A small image classifier, trained from scratch.
Model: arch vit, num experts 16.
Training: soap at rate 0.0015, 12400 steps, batches of 64, held-out accuracy 100%.
Rows from block 2 of a small image classifier, named by matrix and row number. Rows with one number within an expert belong to one neuron, the router's apart. Each number is 128 + 24 x the weight over its row's rms, rounded and kept within 0 to 255. All counts start at 0. Numbers have three digits each.
Before each expert's rows are labels from the 100 images, of 14976, where the router gives the expert most weight on average: "responds to" is what is common among them. Only what is clearly more common there than usual is listed. The data: seven-segment displays showing three digits.
# router: slot weights (model.blocks.2.mlp.router.weight, 32x192, trained with AdamW), inputs 0-191
# gate: expert gate (model.blocks.2.mlp.gate, 16x384x192), inputs 0-191
# up: expert up (model.blocks.2.mlp.up, 16x384x192), inputs 0-191
# down: expert down (model.blocks.2.mlp.down, 16x192x384, transposed), outputs 0-191

# expert 9
responds to: dark on pale; first digit: 8; first digit: 6
router.18:144098088124096099105129097162133146178151146124156164149152102127102102118093161090116128135117140140100167125110161108138101165111129104098118105150084159117089115087116128136158139125132154116141133140110091148131142074170144138099125141159131126124095090100151115117085161155112113105102105124172155135128109123128144140153115146153120123159160163099154138174106092153094151120155146128133101168123106145126123126128164117137146155127143095076150144088166139129126131131153119138106106116157127096114151119118125128108136206097103137087099147150101124139144132150091160159
router.19:141118113100109097154157107153099132179156121134137168126160125099153081146157147122151193110130128121117139117123162126117149118147093105101128124136115127101116112122127072111155145177171110122161137105128127169148075132124083129150158160168125116130155113112116115129148130142112121159141120181154119139102099140104082107111116103135130090107172124141104128162126130121153169133105173137095092100110105157106138152112115146106141162116158169142123130120158116144119113082136139093120128092126081104108119110144081173109145142091103135132125140134161098090096100145106121146
gate.8:145127171161085106123129150147146179143183104144082102158121161169123149109161082177150141120141103174129120123132116118126146143119153148100165127128159129079136160133106152190158173111138142180108162130090105135155125128155110103171105131115101118137115136150130162109121138147156160091096116130124170156124132127121115089128172114107090127116124112137148109128130119123116118109165131108166089133141136134132137125145155118126090135077120093093139093117149136132174130105133123127191097119093105117130124124129132130134120082104160110130124119131120131104195137132139120127
up.8:095134067081155140102135134135109105104099122136152144132109128092127109155094139086107145121119160103135154177082120165123115129132141118145106148156131107148108102081145098066075080125126106116108094107166154121112140135124161147123161107128128120124166108135115121113138112096105087126131118126154115111138126130117141195107125128106168117132136130103071149129123101149130146135124164117092160160124156116150122129108094122126166123156143188167130183151108147150085126145112153140092166136148143132135156120128098134106143160160131166114108160140131126134085132118153123146
down.8:132175118125119116101135083131091096124129109126099130113176146117077114119138138110107105118112141100084121111115151125104121129122162114090134093144113099138163117097132148081161101143131101118101132135072100118140137117122130154119119148136136114107089111128137114117129139112112134119070058094096134129117151114144131131163146145141123108145153151149156095140120129131138148137086128079165091130150079142096155141178139114120108112128111126111147112082093091110121129117106106119154056164152118052111081134097129121111124110143159113162131109136106094121163148129136140119
gate.9:131158136132121154108115092132162152137102138092082159090132130136149124152115128090116164146121050150154138112128156115164125099101112120145094127113104137121146078105144114120117079143093121155112137150104119151082130100096079119140124133117152133127164149140098069100155148125120120157125187146149068145152141137135132129099111142096137126127131117151112125152103112134118153157118088116105114121150157114151158126121132108090129104138124168093111166134131142130093130089141126192090156123110139161165140128097151133131107115162107129118088089113160121099091118125154151116
up.9:124143120114092165128125130148151099144087127133101183077147130149143134131099160104140161111133085096139131095095167110140137099130116126104066134162151152104091096139143129094104069127154127148130124144152141138154151101100103138140105107114126117126179142155130095177192136129126129150137171112150078162116131154114137156116143117125138125133142120152102173139127114115121116137096071136140148100134153111145128140110157107074145116149118134116091161125119133090073131074131128171155124136113116156161116109117160120108163117135141094090117142116139149115106128129134110160
down.9:118135113112135141177120119174164105132138145139096128085099116131142108097098111134124127145132100108168135139156115101149139128136111146078110171124163134140125087112141135107146127096145160118122130105130154142111138137124112129146088107108163174135160105138156133162117095129128152115136130152156151161148088140127099094135169137133103150140097070133136196110121173121160148072142137148122161138147125173116175105124110111062120147162152152116164092121132105154147088105079121089182126135114100140144142132109125128117124154132112112101129145156123096085115116149132136156

# expert 10
responds to: first digit: 4; first digit: 8
router.20:133110125108114126124172126156104141148129126129131112093144140133134096151143104154115151126108123120091108154139109145154125082078122126161155158124087149102157152147078096095143141135171124160137127107139134146113123142092148129163124096126166103146118129129132180087097108110132104102145172195120116100111143123117142113095120140139105108128143124138121176159084090101121146099180132176121117155142107187140142142130138117094142151101084131112100103161166091127144139089133153097149096114122128126101077128122125169087164121139137147098146154155154125121128126151109093141
router.21:121104122137150166122126147123128114164138131125140147103145080139151133129114138127138115158155135091121082153125104146123138098102128108109143140118126077108132094100157116142100114125090088139148078145154155099130152143160116144136155153174115135157111103109147115126126142133073101147111124150139147114106152109104113108144096128122127162093141117100078143110109110136118175131111116160155097166119108184174141148133127145092166151128074104090097119144189148163135120079118188135145105135155136135150106091156148168129097133100110117132120136085121147146140108151131093095
gate.5:119148129130130113156158187141134109099163132092131128133164111117100134170085147107128188113074095089119117113144098108123156145093138141127123138114103130142118123114066142116128133113125111122145113120124095104164084139119148171161078132064110153142120136179135126145128082169117114122136124151082095122152112125138135103093159060126117136156092127141102123127126143168163136134135110148134141123109136118177114118103119137137110151131143106145132119127143117132099140169127119149110188145146196093121108104118101101175142127179126127121120153149138135131148137106140139140
up.5:120159122153131169138114102115124103109120132128152094105099132135158180118125125136082052159133116142133131135121116076145105112141141115171169110109104132149147086139154117106140156156130114119093109146136115108093155129171133150139127152180104144162124142102170127148095163108098121130126152090155162128125131137114121166145100158160117126128150124130112133110085129113116108098114117113136113143115126189097153129129153153090154128185102128121139080090155100148150158125134075127160135095150116157155133122116167148143086104134119151144142175104118139131129145079108102111
down.5:127137116140120132141168113125142126163192098117181096174137148135131128113138146119108162086171136121140130111138109128156119116175088143125120143137171143121090142102144132135114121129118125098121146113171114109164100107104106129152165138185154110096193111107110136133135108139136125092116091079098121140096113126121145116119163094169115138116134134133163132130162080091075132161118139116126114112167103118129135112112111089131094159161141112110116115160181153130117108111125111112149140131092155083152101153150155142115161093145124175156118144127139136147152092119086120137
gate.6:083107122134145141113137155194132126107084103102114098119119118077122082141104103130129149155140127159096159156106120158125149109138146116158165144106098113103125138147152112117145131163142124112144159159129118121125115144089087086095141133113129134122071153113131157134147161167138136115165126092166146076122173138145104119110132139146134112152118149111082154143142124143088152176129118131090105125143124082104094114132131160133152136071133127106178154089148137144100153163131103122133072107105134161155139158144117158136121158146105112133110112149078141117142137155123138108
up.6:143150132145132125174095099089124106134152122126097100136123096173134112161117161179100119124147100111111079092137119103122110128079151085107080135127109095129142135152128079162140147127145111086133109100149101097127119105142155127108140126148112101119115118075117127123083132129115163171122146085125172116123147165116163156143135112096135151158154156148170111166129201157151141123153134147119162123136169123130144141157154112116116142129076103110102111104123098141131113137144142098160151084125079117121109149164157103128122129147152152113109119086134139134141115163129149120
down.6:077117091087161113120149090130122137141166123159120183166088111127120125123093144119151097141134124141167136188128143134114095160135141132142095093168110097120162123173136146146139132101092134133163115128114111141098164125154159107083124093136116159156145093130163180118157096124160101127101093134110131137127117132141144127192123139093132093119133110083120131096066131153107149118115116167126170111131134128132141078141093132162143080130130181156129130147103107102082117109121145129129124127116131138151118139106156111127139126146162113109130142103139117121123103127142106175

# expert 4
responds to: the digit 0; first digit: 0
router.8:148112134090140152167167146130090105115076131156138098125147102154130154113104130089107147158146172137111127159118134138155154109181131127140165138114126119128118154144110088139119139159126124109100138120138106138090113163142138134118131153152125122147157131122187166123118148148127122167105164152103165144120084102086117126115105149161086118102142141160150114125104113130119153060161120144112125145117103138112096110123122152099134103099096130145140123096158106104176165096117136123175065096127080151100156141117120152129145086099151106139111110099139112117171112129126167134
router.9:112121130132159194163158148138091160132092136176111086090147124156127158084101080159126108171136103143145143130112105087145135112145130174129172124104126126127117116128095170131130116158109124109124114126131130184126126107125154148107097146108070158147127100156151115157113134119118070097078121150096164164112129135111129106094131122095105111106124122133129126108152115089140145078115121151147150161126099152089123101108163109127159124120148125110137118115198111093134122130160139156160154132130110117137124142129142128115156127074089130130120160145147148099098125125139153117
gate.7:098158085164105143184121108133133114112098173120129128136150077145152122105119133125125123113100117153117112118156172128128110118118137136132159169097091070091109141091117141149129126127134072106145119148063143178137155124139129109137127152154154112135141100068153087160121103144117136124168142107126165135114138115087137113100136153106112126131125144138095126157134132141165153113153112142121146138164135140074127116115156143140110144188062131085144123137138126127106107117142166138107112109112140136128080131140107168123138140100162079149132120179130121107084104133122119125
up.7:122126180126131129133166115111122096139147122151157105140144165125135122189123116129115111162122114132152139109138116137078104157149149140167115147090127139132111146079111161173122132095134112145115175127105105100091130129132129124101148139116101102160166139196129090119088151179148110117170142146164108131126142102109132135130110094104072134137141089154137141090111123170108141154108147100120149060106154155124111130130131135105141121133099109113142148169106129123162085166148101119108117154141128093115125159107141094150081143135113169142083139135129110101084146143128107126
down.7:152123131173106161123152106112110163113100125086135103102105140177100135130135124090106142126145148115115080120153118134141204126102085134128110118169166123105105152155156085136095119134112117139140115102196146145144131104147153116131125088124131119159093117110176091128143165108122125140118093110146167137104123092126124158146139136115172139100117123095141122098096151111114156096178096127100128129124129141150149126085126106106127132135159138128082131098174132111126116092120131126141140146116110150062180101092124093115145111085130150146157148144141113132160129131154138109
gate.8:121109095097057111153112147136134125082131137144139143094140106146139113113119147132132147107153109131160139140121114093135081097148163156146078147103112140153159088094142089123147110172107140151124162127098141096134122109094136149123139147168187109136108133158129161149129138155146122098126124104182135130138100127088147119149082162110177105165138150134132111128147155117144173107140142088145136137135130099135120135115126122142128123159085117102168152104153172130075137117158105126081089108138095132150160101139115147144145120126077154108089153131132135121113096134109138167
up.8:161134165148127122139147136063128103146118114117101118120124124129090133168114106100158116152144143119117095169125134142133093124120141129170063134062106072151151126143149148119129118141163138125116111122114143143105146116120129149164123119120136135161167128113119095093173137131150121156136139152142081111126072118095120108128076120127146176132136167109077106170086105094122135146084149113084107125120137133193131113150133119153157185131136134148097131107123099110129113132100125109120114140113134126138094121148157116118122142183129118137123118072157109154137117165123108155
down.8:115112166082156129117128100097117123119138139138130126118126142093124114132166134171167099113107131145125117121100089146140119122158135134102132137091129118112145166112091144150101123157157164179154150133144095129139145104130149109131112125135124114152102126114174053180104129117191108140107143108140097120129085133117115155148101146140115147112129179132141171153145143111141159089127135120143176102107157087127141143142133134137133160142160123130107105124086107098152113120132180145090184132162118158133122161130129115148184161142146131160158143092121123132154084177108103117

# expert 13
responds to: the digit 6; first digit: 6; white glow; first digit: 8
router.26:126129055090113160157167119144123145115143157169101130149157138120101131166154097148137121132094122134157108148152156121155137133133097121109149121144141085162113109082131113128175108110106135121133122157153150133111124135143135112140147099156120171115149155169144104087134127092107122096072112134121137134153124177116144165124144135104171141106118081158100098112133141156148129147107098121141105095169142138151166092128192163138162168173136121139111146067107114147135076143137158155082142104130096131145128103113140134135104101127145138139164128156126108140122116126152134133
router.27:133139107107157159171137142149093163079118153116112134122131122095161109117144143167156106110104112130118110117134122145112127153134105142146158139151086128145095113112128107121148131113089110139113106114104138120121131152151138092128176115116147173098118116141130121140136148154140105099108145121112101079105127098122102146133124128146143122093110096121108124115140090127104098087141092160153105102125139161197124107157163121153117184179133118151182130156118144154136128173139127091117090126089172124109127157086128139096089159128170125170200147160125119136133144142141100144
gate.5:081121133197109110123055112166130102111121137129115136111109131101139105151115127143132110143123158140109170121197144146116153123086129151119139141137141137163092127116119159117135134104131169164115119127121104081142160142157152150126153081145114099109075145115108157110109128068139126112136102095101120088121121089122102115147114127108178130142095130118120144106119096075099094148089161127104086096087134116136109100105145119125153152148162088108126145107088155135103162127132124091149127109120134149113108106117128127113087124149139139132121151115128121130159086128116136178
up.5:096139132151139175112115076158127112108113165140098122117129143114123116154116139154098110134088112132138142119148155142132183117075149134158143123171187173117148143120132168105153115096106157163129116156139144068142174145163144133108140099139143115131088150120093142104121127112128099101105121137110142127133153147120173100146100101114172150139088133113116098119095112125131105117110133116100052119103116125143135096126163092129138094131145082079123122131090181131118126111143109090138131105143139148136110100098131118129099140172089116107128126101121128155146102145091143156
down.5:091089131144131141093153158086122078120144128084109108179134128127173089055134139127168149129143140139153090119110117098105130119187086131105115136106089122109114127154094125114129135188128131128092139183117110116130111158126063106137125153126163080117143158147159125127159100134073117136109151137157081123120133097097101128116125121132102160105138146103151103126150095120107088157167131098122143146109116128139126123090112161149110104085127166120100097113123111113143140139128147156101131113134123123148105136099116129101147078131138125133136152154106142131106130120148138100
gate.6:158139100134115128096081151142107127107127101123102120103147097126153138087122119111146126088117122140112166174120108147103143097117145075133121166130129118153103126088135152141197134118112119140131151134079103151108126134151151117102135085118158128109129128148137145093088127121176135124142111112170118133178132098114122151161120170130092108137128144110111133131158091120108116123136195107129108110098102117088103132133160126151110125130134131102156134099116055096104176126096094115089102145131117106124143165155112143096091171126159134096079112135121148107127157145099125145
up.6:092133127097148148129116138159178123138129127151142126124122184118158144103110163114139114130151146149154196104131147110116099128083167149158125147166152087127106107093165151120125116140125100155130170119156118109166167151123161128122126086144158126135112120167124102104142114124166143147138145107101107113128126138126150146172138098145151128185091153135136133122143146131109127136105129093126172167111128050137140158146142124104140121122103070160173136079115131146130121113170143086113125146130120145109145131137155127106086097150105103089131110123072115129154154122151113130
down.6:119112169118175126135112168100150130124161114120121122138144119123182161162153131113124117135131168130119131135091102114120114138133162157139157109143134102131098104111139192127125137150096139153104158111108125084128128160114180147189126094105110131103125111150110124151115141138088177121137142105127129090143133128102143135174098091139128124157093131092115121070165126127140106090158185102131111149144156092112141128136118132093155106133166103173151104102088096147126131128118109104119135155139101108126079132140157154099118139119110121095125078122070111134145168126119105147